Rows from block 5 of a small image denoising model, named by matrix and row number. Each number is 200 + 20 x the weight over its row's rms, rounded and kept within 0 to 999. All counts start at 0.
After each channel's rows are labels from the 100 images, of 14976, where the channel reaches its highest value: "colour at peak" is the nearest of a few named colours to the mean colour under the peak. Only what is clearly more common there than usual is listed. The data: rendered scenes of toy objects such as cars, trees, mugs and chairs. In brackets: how many of the 100.
# conv: 3x3 conv (model.enc.2.1.conv.weight, 384x384x3x3, each kernel summed), inputs 351-383

conv.248,171,150,186,191,191,201,191,177,185,192,212,173,176,180,172,191,208,181,193,173,179,188,218,198,192,191,202,167,179,215,178,172,184
colour at peak: pink (32)

conv.162,204,176,191,257,183,186,196,188,180,170,174,178,168,185,212,196,188,187,223,209,233,168,174,210,211,168,196,214,162,199,185,208,157
colour at peak: white (48)

conv.22,186,182,169,197,220,217,188,189,206,220,214,164,222,243,215,176,178,197,184,224,171,218,231,208,179,143,209,179,198,163,235,163,189
colour at peak: pink (33)

conv.58,209,195,211,159,185,185,239,134,208,226,191,210,201,175,243,196,221,189,178,205,203,178,213,187,216,174,194,207,206,160,201,223,170
colour at peak: grey (50)

conv.265,197,215,234,183,166,210,231,216,153,210,201,225,240,205,160,168,202,190,198,191,223,203,204,207,189,178,219,206,199,166,185,206,209
colour at peak: grey (44)

conv.311,183,216,187,199,214,190,192,196,201,197,208,180,210,191,204,173,193,206,220,182,164,203,179,249,189,177,184,194,205,238,199,198,200
colour at peak: black (34)

conv.52,193,206,181,200,214,193,177,144,184,167,160,186,174,203,205,195,147,146,169,159,195,157,180,171,216,198,194,207,196,143,138,204,135
colour at peak: white (42); pink (36)

conv.82,162,158,185,206,208,192,206,174,208,203,179,209,202,195,218,208,209,223,189,217,188,206,189,220,213,244,213,211,191,189,191,183,175
colour at peak: grey (61)

conv.343,207,181,209,179,166,205,194,217,180,189,200,171,173,187,211,211,199,197,205,191,176,181,201,182,196,170,172,175,192,217,182,173,174
colour at peak: brown (65)

conv.204,220,191,222,215,185,218,175,198,188,201,198,213,199,208,180,209,231,216,187,200,183,202,205,190,170,191,167,208,216,208,224,183,207
colour at peak: cyan (39)

conv.103,211,209,221,217,214,218,223,198,190,215,198,211,194,207,206,209,206,217,217,227,204,205,221,201,199,190,201,213,203,202,176,199,180
colour at peak: black (59)

conv.198,169,198,170,211,167,197,198,191,219,199,216,174,200,172,230,198,212,183,198,220,193,198,194,200,213,212,190,187,188,186,201,178,199
colour at peak: pink (30)

conv.109,150,204,205,212,195,201,199,190,175,183,195,160,211,185,197,174,193,206,200,191,244,195,199,179,162,197,183,218,203,232,208,198,210
colour at peak: grey (45)

conv.226,195,161,174,203,203,188,186,188,217,205,200,218,180,190,180,175,192,181,190,179,217,221,212,207,191,202,170,178,194,176,187,123,189
colour at peak: brown (64)

conv.69,187,168,191,248,169,173,217,163,220,191,156,209,177,172,208,225,183,180,161,211,212,169,188,195,205,206,201,196,184,174,164,179,202
colour at peak: grey (47)

conv.179,217,184,215,210,218,195,195,197,172,187,176,209,189,187,207,147,199,218,192,185,175,214,172,226,174,233,191,201,203,187,230,200,197
colour at peak: brown (62)

conv.318,210,219,198,232,197,185,166,193,219,174,182,192,200,181,207,210,194,176,203,177,193,214,226,186,212,223,221,209,204,179,202,201,126
colour at peak: grey (46)

conv.211,192,209,188,207,209,234,192,204,168,207,198,176,215,221,132,190,201,203,205,187,172,192,211,176,186,194,186,178,220,183,227,175,223
colour at peak: grey (46)

conv.149,179,161,160,200,203,225,207,222,206,186,195,186,180,173,226,169,197,196,214,219,188,208,158,213,198,191,193,176,186,233,194,227,200
colour at peak: black (31)

conv.129,209,211,187,208,205,214,184,195,171,193,189,180,216,196,209,215,177,211,155,210,191,171,190,171,191,184,196,211,185,217,186,191,161
colour at peak: black (42)

conv.275,161,211,193,228,209,220,193,205,203,196,203,172,192,184,237,172,190,227,206,233,196,216,217,215,191,167,191,201,221,197,203,182,210
colour at peak: pink (28)

conv.133,193,199,184,207,198,199,208,192,208,203,214,230,198,195,192,217,207,205,182,220,246,212,234,222,182,198,191,284,220,201,227,176,188
colour at peak: pink (28); white (25)

conv.150,232,190,221,199,259,200,188,189,224,205,212,211,206,212,251,206,207,203,224,226,168,212,229,206,207,180,192,162,214,182,210,174,203
colour at peak: white (34)

conv.206,174,185,182,200,244,211,234,184,201,197,197,205,192,188,156,197,207,213,187,192,178,211,185,210,202,189,182,226,193,179,210,176,193
colour at peak: pink (30)

conv.229,197,209,198,206,155,184,202,185,159,195,220,195,209,183,195,204,221,222,167,214,237,174,182,195,201,181,196,200,163,198,208,203,169
colour at peak: white (37)

conv.117,160,200,200,204,246,186,201,198,193,200,199,203,212,189,183,196,195,205,197,158,177,190,210,200,167,197,198,198,198,221,217,215,193
colour at peak: pink (32)

conv.135,196,196,177,153,207,213,202,166,183,196,191,214,194,203,197,203,199,217,208,182,209,202,211,201,172,201,201,189,203,207,222,177,189
colour at peak: white (43); pink (41)

conv.92,176,186,191,186,201,181,205,203,201,193,167,230,212,218,192,245,206,188,200,198,209,209,194,199,208,234,159,223,175,188,197,166,202
colour at peak: brown (61)

conv.185,172,186,195,196,198,207,187,196,214,211,205,204,172,193,163,152,188,200,191,193,215,203,195,195,181,193,182,195,201,183,196,205,183
colour at peak: brown (65)

conv.114,192,221,224,219,217,216,223,222,193,212,203,197,210,250,214,202,197,232,184,223,186,207,209,203,199,191,220,190,225,219,254,186,209
colour at peak: grey (42)

conv.134,178,202,178,187,215,209,190,199,193,201,206,200,228,177,194,164,183,203,147,209,218,186,204,205,190,171,201,210,218,211,213,201,209
colour at peak: green (34)

conv.256,211,190,260,189,199,209,175,208,203,199,192,151,220,240,170,195,224,192,214,208,203,247,201,223,205,202,199,192,211,208,192,187,208
colour at peak: brown (63)

conv.267,204,238,184,183,202,235,213,226,176,180,215,221,196,228,183,205,157,195,215,196,206,182,208,184,157,234,183,194,195,207,219,218,232
colour at peak: brown (60)

conv.95,210,180,192,197,192,183,196,146,210,137,128,165,196,188,185,202,157,185,181,194,180,176,152,217,219,189,188,200,184,164,149,212,134
colour at peak: white (44)

conv.75,221,200,204,244,226,171,192,141,187,161,130,212,190,210,210,225,163,150,130,178,204,157,207,162,208,185,206,208,186,191,129,224,113
colour at peak: grey (44)

conv.11,245,199,216,196,164,175,193,194,161,213,201,183,199,197,171,217,193,185,191,198,195,190,210,184,202,188,207,193,188,208,201,204,204
colour at peak: black (34)

conv.246,156,176,179,212,187,209,193,190,174,208,212,207,203,199,177,203,199,193,205,176,186,195,223,191,228,193,223,202,205,204,196,198,199
colour at peak: pink (30)

conv.35,189,191,174,183,193,202,202,165,199,200,213,207,213,181,193,189,184,170,174,176,159,172,171,212,177,210,197,158,200,151,211,119,191
colour at peak: pink (30)

conv.155,200,187,204,170,194,205,148,200,197,172,206,178,212,209,214,192,207,195,187,198,193,192,183,195,197,239,199,192,164,226,193,186,213
colour at peak: black (40)

conv.223,232,202,202,197,212,162,206,202,240,231,220,221,177,201,182,176,239,208,252,191,208,209,223,208,212,197,203,201,181,227,166,216,202
colour at peak: black (60)

conv.126,212,218,211,238,224,233,204,190,189,183,200,199,251,198,218,209,181,213,173,227,206,202,197,200,171,222,203,197,214,231,191,190,187
colour at peak: grey (53)

conv.20,151,202,217,187,251,197,183,191,209,166,210,214,187,198,222,201,210,201,181,169,131,179,169,193,190,208,208,171,209,202,182,193,181
colour at peak: grey (43)

conv.205,170,152,179,212,214,185,190,170,171,169,214,227,213,175,189,206,210,176,201,198,194,195,191,191,211,193,218,179,203,201,187,201,184
colour at peak: pink (47)

conv.233,211,206,158,198,217,206,179,183,174,196,197,194,208,166,179,137,195,209,198,214,264,198,229,183,215,182,199,238,185,191,191,213,180
colour at peak: grey (45)

conv.90,200,218,204,197,225,189,229,146,182,190,174,168,215,201,170,154,199,194,214,197,201,193,189,220,190,212,212,210,211,169,221,208,200
colour at peak: grey (64)

conv.143,193,210,178,216,169,189,206,201,188,190,179,180,171,184,189,218,172,182,159,178,172,184,226,216,193,201,192,192,207,184,195,238,212
colour at peak: green (28)

conv.380,188,160,182,194,197,201,178,172,229,230,204,222,188,236,186,193,204,196,215,185,197,232,208,203,214,222,204,199,192,191,180,167,201
colour at peak: pink (51); white (28)

conv.320,166,143,220,172,203,196,188,202,180,225,224,174,174,195,193,195,212,189,195,191,176,200,194,207,232,191,203,191,192,221,202,195,197
colour at peak: white (53); pink (31)

conv.230,166,209,197,206,239,194,182,199,202,187,220,159,196,235,221,207,196,227,180,199,207,198,191,189,159,171,169,186,197,206,203,179,200
colour at peak: brown (89)

conv.245,237,181,231,196,215,200,189,202,175,198,204,200,179,213,212,185,198,194,246,208,214,211,193,209,206,168,222,211,206,208,211,209,197
colour at peak: pink (34)

conv.329,162,176,165,194,198,193,227,220,196,225,205,222,205,185,170,208,180,198,234,166,190,202,217,218,209,185,201,197,198,183,197,227,201
colour at peak: white (51); pink (38)

conv.99,165,158,199,220,206,223,172,195,182,173,210,186,223,207,222,222,215,177,213,231,201,189,198,198,155,187,211,175,213,205,185,184,181
colour at peak: black (30)

conv.77,208,219,148,198,168,197,200,172,200,165,169,223,195,213,186,205,158,189,222,206,140,221,201,222,195,202,199,199,217,188,198,217,190
colour at peak: grey (46)

conv.356,241,186,148,203,223,175,220,185,222,235,178,208,210,159,121,207,165,228,188,182,202,199,185,195,241,218,201,205,187,196,202,193,228
colour at peak: pink (29)

conv.331,194,204,208,181,223,220,211,210,215,200,190,195,180,136,216,189,205,229,200,214,182,187,221,202,222,195,200,198,206,207,198,179,181
colour at peak: pink (26)

conv.125,192,185,180,198,168,213,225,206,191,209,192,202,203,170,189,196,205,216,182,155,173,207,223,226,191,174,195,174,204,203,217,181,196
colour at peak: pink (30)

conv.57,161,231,225,180,186,161,162,186,196,157,158,192,186,207,205,213,204,231,171,214,201,198,165,210,187,206,179,228,200,205,170,208,161
colour at peak: grey (51)